Weights of a small segmentation model: widths [64, 64, 128].
Rows from block 5, named by matrix and row number. Rows with one number belong to one channel. Each number is 500 + 25 x the weight over its row's rms, rounded and kept within 0 to 999. All counts start at 0. Numbers have three digits each. After the name is the row's rms in percent of the matrix's.
# convs0: first 3x3 conv (model.mid.1.convs.0.weight, 128x128x3x3), inputs 45-59, a 3x3 kernel for each
# convs1: second 3x3 conv (model.mid.1.convs.1.weight, 128x128x3x3, transposed), outputs 45-59, a 3x3 kernel for each
convs0.12 102:559514500479560543465523511470527500500472495537489579499480443496490539490495486501507445456498514499458512500454474496497514409525499436466489473489509535528535483488495517502519491495508508512500476482540489495506506524509538480517510514499427522524469506504524519500474449495493494486498490472506494472527506496480517518476504534450443520501535512500500536492500489493501500496432510454515479503509537
convs1.12 122:505509499500514496463548481518488504508496490490498504509500498493460457524498466512532528494524499494488444490496476486497489482506502535528473502495502524487499501521521479499505518490485483509511495484515474490526519505456507487490494484507475479498505467506471463486493492457499515514524552471502464496540512484510506492508489513512489541516502486503461497502497512462506559498490461513502501501492499
convs0.13 104:507492494510460541473453491487522505526502505536544484469491510495500503455508484511500529524473537544475467545499495558550498436385504504494499547575502493491474495498498491474438481492464501503498498487473504505507474494481472497490511508442501516470496535507528501505501475501460495519519506459518470440484503473502504501506479476502493488526497506486507520499505517474504450496496517475499523515563511
convs1.13 112:491500521482530524450507495496499500493484486492501493533515500503497525473531508500503509477514500456445500509553499501513517500534497572494496537538524513505503499493483516499491501523500494519492490496489476483475546500493517532512513489500499508529485531509487500548504559503504500445528550527460493504513510468507527487488499483520498531473497497489495496502485511489502527445491503436498515517509524
convs0.14 107:499513495472498487501498495502524498496542489479460519459531512470477509542434528519458451511516486412507482515520499530497510495492518518553504460502464501485502497494472506502497515503515492454506501502461430501503510477525520505502492550506467499513498496476497502496510509506476523490497477509502504520527502513499464500534536501542502485471481497549507510538505493511495532532473545454452530498485522
convs1.14 093:499465499498442559523500496492530520433473522497499463487490502463512572515481523514477509494500469487527536496455521503511493500496502499504500500496506500504421501502523502523473515540552512499502500499464499569409491494490498535563500477500460525498506518502470524556500499488491498453486477533539558511502507446506486511529500514509466453525508507533538423494481490435417510504503472495544505522496497
convs0.15 100:500484485500491486505514452504526524509485499500516478501490479503503502500497510497468507519518449508500501483502503476518496500496439505499500478492547527537483504522477491535495500499499494529500489502474521500414498511498501491496510494496493518502532512494500515526499500499524527502500484516495521503522509497492453472514551470495570490496492521534500521521504501485554482500495533496482506514499504
convs1.15 109:479476506469492507504518432481491528501514493479465469496485508528514509519528472441509564431481511465466506497501533502474461481503508514504537564501506497539461500493501506513488501506520494510504508513511506504532533494506502461503489499505504514507475481466502495500502504476500515451503502502521558494529552434478515472480509506491506503503501479500511518496497504500468489479484577512487499498468489
convs0.16 101:507486498541498475492487493536500506492510492525532481490501462469509513481495487500502497504538539523524525494540539490506524516443487493498509574527458492503501481494555462493524466481484498536461484507505515519507505493500521543523480519533508547500545522493492491502503534470514516466536559476500507489528472527492507378509503470506487482515514564504503503520485500456502495520512547435517515493453411
convs1.16 071:500486499495491472521500503497538480547464478486490500497505502506505482504543499499488502494560529470494482477499502490509524492520500515491512498563524529522498468490502547494558503529492470485475481506485497510503498526512472481464506493453495500547501547500499448529511509489572501495500481475490577507502482506555521522502498506409498468500500491459475532500515501478509489489493510469510514501481508
convs0.17 104:466506482490527489508495522519503472505497478466495502494492492502477463485473488489486502460511443500504529521495490490505486588548470444499489498505445484476505488477494459488486504496481504505482569511501500504466539500503484505504468495510504469502513494520492494504515435503501523548500484495512492506500543492574521487497488535537499498498556531481509474501462497511468522494513481505516522431475526
convs1.17 110:498489562464494507499495525499507509492499474502482516500510480520505533519520488464488516498488572526496501551525473518500478517484498490479500537471515553489478512507488499489448500511497493525502462501430506513501498494556480487604478524514492539493534465539509462509482518503515476474473509509496523475511493471499500503503443492478596542506529485497499510501528445515508488489490500513540551513513484
convs0.18 105:496478488526492486488497494498492488483489506498493507469467484475496523485487486497508468491504487499500457537504500465477502489506531466501512477452521479484512485493497555491494535465477499579531503505451490498539527513504492523526511528496498532506500505531521485500490500500509522534477472511498503500497491514480502478478508495525485484476505455499584488500524579538513505439478486501545559507505482
convs1.18 093:498510505489434494524523468460481496485488500503465497502471499502521474518520499486460496515506493501540497524499505521467430492479432469499499445503498476512522551502560525506495486490501452499484458501506478471484515480505505502446488501494523512539527493488508510493495503546500521472473502505505508526485491516538498530536516435459506497466505517499531500490497465510489489500444506540496493529519568
convs0.19 100:485477494494487490504497532494516482483491486488434531573502499500459503431426492508525466507492477529459496456491502516491512506520512508491473496482461509501469476532517507517498517501520476501495503477520479513484504500530504547474487553491516507509453500500492424497467505521425500498478442499485457473511499488469474484501498509517518498483469496516487439512494500501448555508624505547497487533512495
convs1.19 090:506453515543499519492522496496528473502526542477495500449556492516510500500510412507460490519502474502465565508501521477488512477503503497532511501461504486507508497537487506495564508510447494496499483492508478517490496543499502491514507484520511513522519555514484520498504457454454507494505496524509458503527492539483506486496516499492523513480508516502524473507491531513502469510506465472394506500488500
convs0.20 097:501488511504490498503506512504531503517507547466488474485524513522519508517503483461475476537486470483506495501485501489489488488539581500484512496514509510499469464519573501528500494496487478504519503509496510559538503515507501488432502501518498514510504465501502561502493504502490512508505489484520507498480506476503500498477498549500488488503594553497485516504523536594518458488486549518490509442472462
convs1.20 086:500497572521482494528450499529494504464466494500514498485489502519515516508515507488481483499509508499549507500501403477521514513492534459496513513499494510500434497501499517489441495475505500525492485500503558484492500500450475460501495499518506491495489433437506504505502500501540514481485495456481485513502446510506538498500498469497499480484449510504450482498487473501502499503502544516535496539500489
convs0.21 103:500521497497499520499468487503508515510489466494502501513514506492531506490480481501481497484501497451480498509526501513499536555455512518509509495504543497519499498514516495494508492516487490517503515525515501500483498489524482463480445543498510557503521518487491492502494478520502516505512513493517495493529513502498502492500521501474538500517494529489500498475495499483517474494505457530504408504500464
convs1.21 142:462501524505497561501504494508507490513524492479509512535501495500522489469501489515483474501450486501481533562488507512473435497471484497502481504534488437514501547529496501503455504498501486443490492495541489512554503506521533558539544526507538503468477520498498507482515491478502442499533484510498486504498475518511500456491482571498525528500504512495515496508551510489557517493532495504496498498508491
convs0.22 101:502476504534540492485504478475465492498522493499508493514475464512505529511591492498498497503505469513536496488500504488459463531583464498451500577490458500496477492483496504509492485506468478504517514510509481503521485532510518500498478551455523502440509500515488493496504493480500531531537495468498500496525503453500517507433505512522507530499455487451499486491481504530520509492474504496505506473474413
convs1.22 084:507462477485514489479533495506500473501497493501508460485486482504487508506500482502499481532485557498467499479526514500491509503491496518427521517467471498490490501499476489498474484528499494487537532529507500466501506395492503471500502491515500454501517452485493501520491509443475492497500505502508522466497503436513497478487524494512511489500481515490527539434477500505533511512544505502504500442522469
convs0.23 102:494507480481502500495497509486490518552501492517583495487509468483492481461508500549502499527462528485507538493511458490497507502507537508505503471507511502505488500533498517484487504519499501464522523491451528488525506513548507466478507550498491495513515488502495495526502494504498434477592507495517494516508507509512471432509497555465490533494474473502478507491495503501515489499501524451467499500516491
convs1.23 074:496533499504506533530496501521439512525486489506464539557470488487495499493501511564505489434510498454496505477504486500480451539502498549463511488418560453499496500484498553501550512463511418499490509507501566508480504495502468503417509482486579523519473463541464535498502486510571513487500522501505500425485499457507504546522509519482503499499484478490477507512514496494545514499502451535495498567497491
convs0.24 092:501512538516492528492508507500518495542500535495505506513539479493495512473511483513512483487489491487501514463500479486499511564551554469503523490473437535519494509475490507518496496561500495501547499485534515498432472502493508481493519418487502575501492514505484500540499526518498524550493469504514500496496497530463522505508492582503483533564514470509500549514483534512501488539502517500504584518524499
convs1.24 078:483506500506493491500493542530541444468492399542483527495533517464495403495514503479537499498529505505588500509508511479501495457519472481500461491501462500486448501502561448498474461501521487486505530500512559524473505501318484546427462552529501502502481524566424478484501472485472473466497502477505422498499459494492509518500530545552510480490496508500502527500510523501475471462510538496500505498510487
convs0.25 103:498516499483498527491478497508504542500508567471486503474497463604505520549428462498523506506501492498539469512484465474501508557543497546492534483483485482491500469478525532503535501553497492497493492490534481448522500512479517491499496566457478492491504514478473486506508498547485500505499516508501488517495497514515525499502498479500567489516498520505467493493504564506517514496500516455501558512500489
convs1.25 099:500485441475501503500485501503534489436503501475511503495473516483505504506476515462466533553485501486545506537474500457502474505471500515472499530508501499525474501513483424549499500528494513484516464509483501493492501501531504500506561499511479515499461482505506490465504503484480533510463595498509434481525463528482488504515552429508488449494479497498463500500499463515505487492479534499512494425567523
convs0.26 096:501507493501500501492449486451509523504495489503519492505475548501505494481510505507511480513485493491512508489457518501542521528554516493559511477496460494496454512512568549517490538496516500541486467516500500475499467562501442524526505447489526573491505500500491504464511498501494466485499560507497433531521504500496512508534492495505454472496494482493505513520460506512509495519518475482533495500502482
convs1.26 102:545505550524499507492498475501559494487493509490498511489499504502501502502502511498463500494473551569493553494482509492476493497500489497501503472491495465463522483510528521493474431501524497501501502493514476499504502535486543493480500516534500486538516503472414506489497489501494501503502517509518500476517500500512506440497508505530473497496501525515559471502492568483540477491471498499478494503547518
convs0.27 104:477489505486502507497466503502487499487449516499491523538511481502505499510504505498486513487494504521479519498489534521497524518517498504497516521504522485501506491482431502468435496512472495544482506541508469498498506505510492500530500470553497496515494496518476508498492493480499519480434509517498523526494514498512551416481508483497455477532471484488506510482500504452507504498473526457464509429495464
convs1.27 106:483512499504547548490501504499501499477528507542525531519516509495481505501529509486482529505445506504540539502552509514500536500511512483517501485468455474512491518496546492497513496481459502491527503503487509505500464483539500492511590506478524519504499504500479500509456514503519505501502469492494483460483499445492496487500488508500499571440507493491511521509524508542498490476505545498568536499521558
convs0.28 101:499504500499499492494507455480498485529539494515501540481510529569503510534501515484504484501475508497492513460486507483494515462484492467504493498501512496500506499487534495528509499480507497496511485456504501518514488546480431513469491505517500494506477493523498488498488584526510457445511492500510494511498526495503539514501566505484487501483517524499517563500498500520504501500483513460460491501499512
convs1.28 091:516466507469447497548437521462503448493495494492491478500502500449508503497496538566497497556500463502443522536525501500504499513503509525530489500537495498516552500522501468521485489474475550527502472499490499504494507476500529502515505500549499504502411502476477491458501501452504521500494495528552436476507508501555503495498524472459510494501522504481496461488513494480506526521505491494528458500500492
convs0.29 105:497500500485504492506499484516510479500462496499460493479483514461500490500487535514469503498502522500473471498499543516491501435501512509470502523481501470513504499527499472504549500488507546538502415499513541505528525497494531465469517503493500505500509503504496499501521535492522492542525502528491504501511504501499529487520507499506500454503501463524505501563518494503474513500451453518494510495485501
convs1.29 123:490527507501491504505515490498520491495500501495498504500501515541529506505498482508508500508533530492520516488522517496503476467465566518508501531496496527486478514494536467512505516492500480515501517501492532499495474488474497498412497500501485466527523528517495473436513498499459547507466494509499500498458482483488499452500501512500514482514491500499498486499495491519501473483509498490554433569512548
convs0.30 102:539508500519502492501527460483478494514526490500467514469516506494501493500504497488530498518497511541504507539491461545491513457500531455436481484455548511499496515542507499497499466500510495498500547522515526507474508553494510504470499501482487493505499521500577501442494493500493473496491503497497513494522522498500522488436469414502512499528543478517484498499488474502488506485519591491465440490440504
convs1.30 132:501499500541547520479544492537510502499481485483493508499507482506521466502507481501500504493485490475513523506495513495521490527495469499499475488492496503471506513507477516527412529486463497474513487486503470489510476531454505516503498509473508502468447488533517588515506539516504513518502523495506496527462503520502502517517485501497537494475506480483478505440553550521504517498499446501506526512557494
convs0.31 100:509499489493520498505517499500487466479506500494545506502424490520499502497510493499521500509529493497471483484521492497458428500486522489503491477445491509498525482482491538477461559504515503517506516532498498486483494499485460520480492488502495499492487517478483507490502501468506518509469501468497534493481533500483468495509586542473500489535518492484498498504506453462516505499466477503468464463499490
convs1.31 078:509504487535535478465503503508489538513505496495507429500505495529478514501506496505540489482500585466454577503511494497499488473479473497514503477456582507522510476527513501483491511501483489511496496498500509506531505483493499379562514497533501502485500498546447499492463506512491470491491526479500499546505502475488500468503500495498519491495519509501502510510575496503492498550503503516544522504511455
convs0.32 107:455490500500451490488496499497445509483486488490489498477499543434519505494491511499507494504542531509494461475497508435502516532511472510454509498500479509508521489457507478459503497516528523495500502500518495548473508508446468479477551501496455541500623508522502501478482498482496499511485468510493495469510492500513508482494468547494496500477519510471492501500496506499503550524497464497476506514469502
convs1.32 091:507492495539470500542499496482512499489505480510543489500575499536528517498495501490510502493538508444501508522500475502513529503511503475505482468500502507508525500492450540515500530530501500497508427503513505467500499501511490503514452504508495507455448469588500498495497521499542492484498500524487483510497497484506491512481486520473510503528528442506453502498508504491537563513517460500505489445503484
convs0.33 096:489480527492500496503486466585498518511498526505469505516483539502503517474497466534548513523486560502521522503477501503490468535475440499501495500483553509476498500536475513501509505462516460485434462482502497499501508445499507505532514498471511506501538498511477492503522500483490508496547485492495499471512483482471416549552500519486490512499492477518521498517498556512466503547517487531495534507480516
convs1.33 089:460523493541498500513500481497484506527501494491497521539531503507476502519483532502487512471507499494499509514478509507484474482451508474500561459519512508466565535502483492499519476464551468501500512527499549533496501507448462512490490488477500517461474501497490483501472497496515506503505505500519536505488503501487501520488478447442503498556396462538531487516467511500498483550530499530516478518487516
convs0.34 102:501480499479522509492500515489510464535507495516507493500500450489514519511495471511471495495506544478503467525543486497485490510506534459479500516501470504485499509505514533500515532479534483497529504478490488492516445475498489503479535502485491495486500505519477517520490488453503484524489526501486505480499492528481443497501447517502521489500479501512507496497489484514522412503443494495502499537497522
convs1.34 102:503520491509502494511507508494458495498492488501498508507453495498504501508449492519507481503518542536502538488480507489448517485499471497448505498492500561460512526496513471478390507527493470492471482505465505510493492462500499430528480546512499503492470506488503497520504504516528506490500500466526488505496547473500519473485495514500500528424474498512518529505523509474516512489439497500484500493505506
convs0.35 095:499506509536529493507472499485502522503449481535514477504520501489503518503480500484460514478479498521512510493457499436492509554519474535518497493462519526505532504503496530495491491508513498523524496503494507503478500499492531454452478504501501496533524515508539506489454504489550469482529493545506471460526498531519529512525527512517447415512467393460487504494509480549528505501499528484489506505496496
convs1.35 099:491552499500499515504455457543541521509539478508509494546540502452454532504470513511520554471496550514529510521467458496485526515508498494522500494510499523512473502484510502531514470489448514456488492510489546507476485578515546499498513502470516506475489506505490490450484511507511497414497490503498503474494495465474499495519463474479542502512425474501477506501511492557500509447500562515479502498521501
convs0.36 095:516500502501512453511502501512422485510516499526468493531565494514503471487505485493500501491501506480500495465506490516509490529504480508506440506507507441545514495487502511406511524485469504512536491506500467474499500494485468495500514477436521508510517506503496501473527519551508483494491498500503494503498502516523489546497524469480519493504491514500500507534493566498509458512508499487512496524491502
convs1.36 086:505477575490465489473521422513607493462489500504499510495504511501493470510450501480513501510490509496501513495494538497458471498497509489510519515490484539496514502497493539501459512486500489483496508526477485513494498506518479435564477459533485483537501481499500414513492498482449488534491468500497502440460502452500522474499529496498504530519512500486583489441503543499501419499494494494500554497521470
convs0.37 097:502527506533547525503522497512537471503501525536490516503478478577557503506498482486529540498492495506487500503508475495454541540468579501498489515498512507505495460525492490513478510498413491468498498502496503500508572573511509531491538462491486497505531482519457499499521496499500515513506515545496507523491500553490529489491521536532518535479500565497505506509532509563507499555500572499488536484507490
convs1.37 091:504502502472508498495447502523547437533507450490500510462523426499523481497494474443511508456557477474520569507529462476489527487556487416539419487488461527447427497511513429468535499501488498491530482514551509499471499494461485495423503521490462501496493495565466535442493495461501467503494500485496456522500496514522505500504505528511511516501535489555492503493461491528500494456510526502497505515494514
convs0.38 104:501532505500513465504515500511508499502529510518495499486504508486496462500448472467505490446477512484495480547520495501488596540499492453487485502517499494510464479487496452514509488504531504490481505525485477501503598497493501515539501517515497501501457524508496495500496500495518575510496501496498489556499511504514522497503490510567509512511498511469517499545527492489495431500487536533545515508501464
convs1.38 112:501489500502498549504526507481525502501496511507456500496518480510594509523513484488489489495500490489502499463518470466533503502464483514525491502503464499472499507501499544498506454537505502505498545497509482492516530537497482493474551503482486510566473520526504499500427487488416494496498490494497493521517501480501506497494427481505494471523500503496524501520479480525503497496492500512494494483460472
convs0.39 104:488540497502527498495407498528546504439498505463502507465514469498500502469392471466505502496514510501493480524509528496507487550526474503503500526498498508496508495511538478497486576524513495419501503504458495554483485490491500507463497506504504492504505501467510494500522507494487500486511511497493500455480499474517525493456578505492498542502490538500540498473480495520504510496497514446486518504500501
convs1.39 125:465545525470507505505500495488543491463506550461478511496570527493486502552523524516503550465473494519534561496517513469503532468458501460532522499578511500489500511501500454504514517457473510501556520495487496513467514502517549502495557480511517485472482522473492498467499504481480521489470525517513487441495495452464548505501471499489505546558551489500509436501521460500494498487447500514497519475505492
convs0.40 097:501503480499514522501500500531533472520563471473465479500481492487486462548476483514504559515489494479502500487498500503546507541526498526532494506503508507492511486513418498585516528515551470512519494494512513535500470485541492499510474572492509521494498493480503504500484498500501455492504500479490450487508500493510487495570548495510506506530487507502476509510503465468491486517482548506511492499484504
convs1.40 078:532497481501500487489494487590628500468492489486500499526501461530501507473500489490488495485514499498476505532489501506497500478535495505573501509524471498535504510531486502510532550505492502477538496499496493499504472501491540475512458480513526499487491506503503507498469487515500501523502508512494474502496494506500497452506494525525508487461512478457559532479485504506498506515499518504532504498510499
convs0.41 097:495456509492498498509538514521565488502499465486511515509480497482493500501551505494473386433504480497529502495469549497477501500478461488514530439533522453522493500499464481502497500588509462507515483504500515496530497500482470510470452462506506499522501533501502475492475499503504478498482480496513502498494464487464486503453511488519556485493445502475501510491486450525499524476550471496504451481500522
convs1.41 078:478498502498480456499515491448406563516500506505506500571476499500492538491544412486466520501474544509491501504463499544477493509515497563467491535467501491481477499499481527452479536488503494526484466472489527555497475486522525494591481500543502517467479498599522499497496539504495446487496487521500584478494490455532518512505496506490514546499495497483502512500562500486490516497531496497477501500500492
convs0.42 095:494470517508494480488491503503498508481497497509502502503515493517495481481526494496510488504510456501497514510510530495513480527501482425493498501496505491491522466500508478520489451498501512545505477431502464488502498502500483476529502498492501563474497495500525520494494520502499491519503556494489506497487500490484517480490516510500511530516516501519589502509481486500551485463503543479518483541500530
convs1.42 092:473488462488475499498504487489514487486499507494495499481452500545464533479529516541518465501512508541512554498476460523500500451500481500461509516480461502487500492529562498500489489540505506513455487525495499500463495504494506499541522468496489492501508503499517511523459531510484500500462418514508504483506528484490495463486486473506483526507531582512508458496529526486500501505376495509499551502523498
convs0.43 099:498504517496500517478497496501486499527475525498532471514495500438484451523482490464471508511531498515502504506496489488547501473511562500530498502517544527521495458500486568524515515466489478540492526510510518534505485500502489519455492461499481528514515500579482500485512505486513475504498496481500501499494490499499505533484497506497499539462520486492507500506451552500445480499468454479506539473502570
convs1.43 122:501497499497512514500517499499503498499511503457513504489475492539502501479477486436495499457485475513520457505485495499500465500468478500510504447559520482516492495481496462501500474498515486484457514533549512473511557565523560512514500520520473550482460520439499518447481464468456483517498493509540515497501489525473549484495451498521495488497523510504497486446541500501511520487478458499498506475454505
convs0.44 101:478483498509502486508503503516519496454469487498513445506483528489509498478498490495487514448510505470501483512515500532507461499500491496500491469504476481503480506499558456490511502501464512533500521571506500531502531540500547493494464515496503516486496541474517428516526463493509489481500505503500510483501498488488499502511497500483529519509495493498498500518513495489501497513473472533520474490515451
convs1.44 082:488497552478528464521500485497505500518504520429444488512481491506495487509568503515496498495546509499484505496495501490501504500521551501488474494427486501501543503501496528515493499498457499464484497484474491495414499480518504481496504501526548548501465528493509507520509495506500494493450496507498505489509515459478564562503504495511517497503427467500501501499496519491509500503478513505490505504564507
convs0.45 095:452497504516413489488441493473499509476460482495449491470500501476506518525476476490512522486503538457510479521517504595526514473475475464496494471504457508512501503495516488497501508503493504500498555511510490500503507524480491494419504502460493500502476574478474494501531497482461495500479542502514471451459466462498493488458451469497507512504533491502508533491499493513496502501513487492481483529496498
convs1.45 097:488494523510536507488500507508479503493496521508538485486510498500503514470570475500556488581485523505431511509474498494517500500527514549563549507492499499522502525505486529506453506521469500499503514510528485496480493466496523520507500463502502537495482505522528519489494506486512482503499503497501509476504531500495546450516492499482483512490495495507502496495525500517487510491503505487526495503496478
convs0.46 099:491510511478489501494490522526491498517514487455449468504503497449515460508485501439503530496475520501507500493496486506505509450552484579535522481476494486508500506505481495500499486481502428499511503502511512497481509544519482494508518517552535552521504480478492513506533526482501491509498524500498479500498501457527518497502492509521465497498491485552491498506457500457500504524534501527492480500516532
convs1.46 095:520521502504506503483496504607581529499504475500499523535487448468459508468501495493486501499507508543512496505486499478521511527544507504489457476495524510488508477498462561503527513504480548505479500498509499480513509522500583517538457492483493504499487472477500518498505482485550506497493492478473502503457466509498493515508530562513493497490525502565499523500507508505514475507557522543481525499481508
convs0.47 095:513513521494543502502514519493554519507527506495500523499511501511509506496499524493494501516501511480425474498498566495530503549581493509508462499504500508487475484484484499508443528487508476442518492501489531504496503500474471504512511467458500521483497517514497507498534462423521501492544501514518500588487512519521492462556496496513504478468495548509509481492489521531529503489550506494498517526534499
convs1.47 080:502502591531500497528501501495564491510471475527527496480498500477452505491501495499504515512503544535536512507501462466484447496479502477466526460496504475480469499511514500492494500500609518518505500502505511540452520538506506562562508502542492495497485501503490498501498490522517514532533504467509500500482501458462500449490486434517482441503500449518521504529504464501501460487500493527470509491490520
convs0.48 094:532508492505506493491506506499491498500501496525473499532500515524495429475505467499500514474495518499513496503494499548500519490521504502490508506515508499507493474502499480524499491489474539534509514500554524513497509448467458498524477493556548512479573472513597492503523482439554502491498521541495506489514472501506514500486518540499492451496492494484504495524501487536482496464466530436485500500503488
convs1.48 091:496497476496530476533547460548496506535489486500525501506484494528517502521462504522487503454513496400505448474492494532484515522492506528494501523496520497481495507491505525495484502491494411446495429459493510508535532522511516504487507438524506498527482493497494500528508492516519498494506540496490518491470507438523505507518490520501500488508499519469498502477502539480447497525498509481528492471526500
convs0.49 102:507511481503492507468481474524506500505533473478498507466480500485462500488590501474553520503500489469516498557536498498518507499501512492500543515498436527496503532537461543531503475538476510500522460500496492476505483455466415523444440522472489467494485493494504502500533526500484489445512522503525512493531498497488506539524509499481466518491460501508500516507503500473475558492519567521499513504524476
convs1.49 114:524494514511512496486508502493509548524441502525438497500472525501464510483476501475458513509503472554505551499490466512496501500517486536513505503508475449502514515501499468516476511486497503513532480500501516536501528491527531518568489499506498496475456492539462495480444499539471442508470456505526587502549508484491484498499501512500512481500517501498526520499520500515465471486482500500507499514535477
convs0.50 100:495505502539503501547492500495528495518478481496525511495506436509509424473500472493522504501509518493490490471500505500477525518498516523563481503527499491493534505467497517496468502499499445513562503507507509495491470462495497494500497487463582525501502509514516525500473496541477501528484479453503500517498492498517511499532462555489509490484492489507507526552512486486488497501484502459541494484494507
convs1.50 103:506521495491495486511507472541507526517511424501486486534488480490501501519500486535493549505476472492549499505522451505494495524493523567495451500484512497501496529503514496533505476485499515535503537480518510501515522484498494500461499493510508551490499487502482497517508501491500494487493502497525526455499521532500508517510476498500542508504501490454500549504501512521503529498477503494528499507502493
convs0.51 101:528476486502506472527507499475520479494498466487575474475494529478505452498455421495512517497523498479507488538498566445500498511490518501496471510495479475515507539468507499491490504509470500497499515536499503518500476500510488497468503483495489495513533468483500506547500502501501483504497479485503460522498489505454469543480515494483521523535462514499538487500479492511488534451510482405498509503503500
convs1.51 083:449483472503458515514497503552496478553490497468509523534521490521485507506470538504506502502494460505451505494514502515492486492501481479497501470440554538490532499500486511492507505472481477507510494512506521500495486535500510481467495458477505519491516498522443503489498483483536512524504490505474526491500579497493494501499502503499480499453502483539508539497485533499545503513506518508535502496513488
convs0.52 094:517516505494494505503499535521497503473471522491503540505487472481470478490517523479460520484501530483504497500506488461496473495490488475502480509500506502521516506555470458511489500513533498500519498495470498496480475491555498490535499499538534457472527490462510458513507496518530536457504520478496500521484513458482439498501470492504501493493482502507475445510497506473513578525519455502547506490509588
convs1.52 074:487529485577506503513501509491492516568511508534496480514503489524519525526468505502474427498521495422485449523505500517487471508518498513508487507482516495455503511486504497459525471487521426485469494505515503478523505498444487454499476487493500497502500500495428486516530500546544438474495514493508498500505512494497497511504493498480473478474428509505526493490484519493496496493520499502495516505510506
convs0.53 104:500519481503473498541502487519499500501494420512496457501535506465505499498491517518503500500506489469500506511501509516472494477458487524516453498518500503490464499529505500483469486485502511510501520509501521498494513497499492504467501489457516515519503485498485507501493493539493484453503498536494511493533557478529499502510426492483474496499452519529506500482520502475508471527509522511520442508520499
convs1.53 097:522510567501446538518499503496606499498538496464451497501561492490489510476501513514514499508472510508505480498518517499519541507499518496488484494487503500505557476500486509512442470463480500509482487504441493513486489483554494508522502487523492499516506496516524499448502552489501507496501506510478494481501496469492479480498504503509497481502505499500531440534500490523517489491522495500510495519538468
convs0.54 098:500502493516504500473495507493501539496516537494483505493499497480490491505454495524494522501528489479501485519499485496509487500484493495522502483509487526490500484524500470529474511502489508491492522481507507505500463492492489487514496494512483492503596493501462500502528491464517447492500506491523535482511470511492482465540509465476488497499515501498503530527468558502495498499489495495513447469491503
convs1.54 094:496490481491490600512448517506487501517538494498506508502507478564506502521493530511516500428528512509502496497506496500511480512493482485498500487485507507499499496492483506523515503500500445512505507488500447494482500502490489499501451500513506492515496517548500506502485528485560531511503486499501512538500555491456482495465492493457491499498565444517497509491502483501498512507499498497480485505508502
convs0.55 099:531498474475522477497494500484500499490494518530511487492484519452513480457536498502474476500497510488430528524532519521531533511556550525509469496507463488501527515499532493485500457475441536493486493510520554518509472535456461513492470495539546458501507526500516529505494496507467493500526509503495484552500456526444469522493518485507533504522467520498501500497528493521511517496499539512472471543499464
convs1.55 111:502521502492499500483494497504543431509528500474501517510456505524482506500476507484529515518484501494501500522509465500520491497481504479488480530513500489498493513448608494498467505510425493458463493482557500515482521520473509524500497497570500425518506493531498542543561504507506490529506491472515485501475494506491518486473513500498515499499493492504483494522499520469503498496456466474472500506479493
convs0.56 097:473498532496503463496491505494503488449507564510519519499501465513462503503498499507510497498519489496476450492500490482518461475487441494494500537533566500487480500512541438499499536484460493488451502517486504493500495452545492547508485500454500520530475493566478522494490492480491506528490484496500519513499501491496515509482498470501519495453526504502500469502505555496482516500437500506495507510498510
convs1.56 100:492501551486507493517510497527499505503480521509458446487504487501479489451504549515501495526472492501517494500469489453475474503511502516509477481553459508495493516479508465522523523479521475500463536492554466498496504428496522504466475520506467522502465496499489474494502495496496504513478507542485483505504486505497501461497466500481549423518500474453493486501500465522500490485475501564497569495526487
convs0.57 102:454488518481493469488498482509520508522527483499534509483487446501506500466500508454442480498480486504500499520552474514491477496503514459508516526522492536569509477499499502513484442480489502500541474501475510504435507516500522533489492515489533530512556503491500505543501486508518553499504500552501481481520506478499485506507499430482524493551521568473501503541522488501521559499474509555480501500518513
convs1.57 100:473441478532462503499493500461477498499515502505506485479495508416498496505496505472473489466497504493495487527500519501511436518499530498524556500432507516492500462541488510535508507572500498501499480514447464499484492517511494478520507462508498482492503503500490471430500553495518515466510500488523483507508526479504528541490470490490477473506507482452491532500466501474503501525512499513467504501490461
convs0.58 102:505494476493492471500502477496482457530506485494561500485507457492516544510515522496461477510542503496507516512485496483502540500458427507463500510442506467463488483483524505475516503489473515504538518498493506445480560498535495500505495414461519502493510507493471509499482510491512500451500464487460493471506486509522504537465465512500540457494500565479478496499471531482502465512472518477471517511490532
convs1.58 097:541523498510534495558501486466485497500498493525517499499473494469513523529459538489493507513507499466541529505509476484510507495480517593515490480500503479456489524484490509486497427495500464533486376468488511536517487502507471488462504509498508524519474502539495470504504510504485506502497496500500505492492545510509496497501511522526484499474497480478499498503517488476493515488511517501474454487523523
convs0.59 099:497524506495514482520500485500513504511496520431520488509504481493488451464489482462576498534530551521504542508500484504499457506483453558536531470527495482497500506509499502529524471499489436489503471522486496494514496469487465494465520506514481482496496505498447502495464491498471501478490478501526531504502490486501496502554494497492538536497555477498486506516489498494458494519466425497443518479500524
convs1.59 099:510505506502500494498499496486505521500493471510497501469514500516501506485507515489560491500468493518465592501503534509513495490494529450455539515444561504495396495500501503566394498535477529516505558502480500435490500525502500497480498449546502523501530531485494497509501482500482464494505500502513512485498516476484503501517518500525477500497511556495476509507477496499553496466503500488514490498510493
convs0.60 101:500432512488512547508539506488481481498500595502479469505522473566508494516502498502511603475510539501502505513491499469509521479474485485501517485506569539497503504476518509474498505513409537480506496506469495470500516489489502497464505471548481503513494523510455492499517501457533511491508541530498501492499489452471498482485497483541503503508472462494501504445512595515501504461503499512530547514522550
convs1.60 103:462508545463528524513523471490495494453487526427483516500500516566488462495556516501499509481479515502509471488503549482515461529476543499517474556551473479513574498475501503556503501489563507523461510529480467477491552511460534477424511493483520460504494499496522500401500498496500543478499507500494499494553538500502502541518498486493513478509481512484497501498484470522491425472497517491505511445514505
convs0.61 101:517495517510492501484501508546492489473476498512517470494505549511485476495480519469497492506503496493500500489538493485548502506508490491477484492499507506531478510480495475502476479500502546517522497520520497499496502546533482499506507467499504499503499485485477458540530514501561510497482517435496513508495486496497525425534503497498472501491457503558494501492505532477542500539514491505482493438526493
convs1.61 103:502470525501499535492501535518472504511498529525433496502490530524519498516554499473495505478505501501479491500533501500507474476473493473498478482499510538467517492543509499464506489529498497441469435504500535501500499490463543518518545474518497499520526474507509482520514471487575480466498508487471536534513493508500477502492500470527506531504584510531474524492467550501475447501501504478501475531494502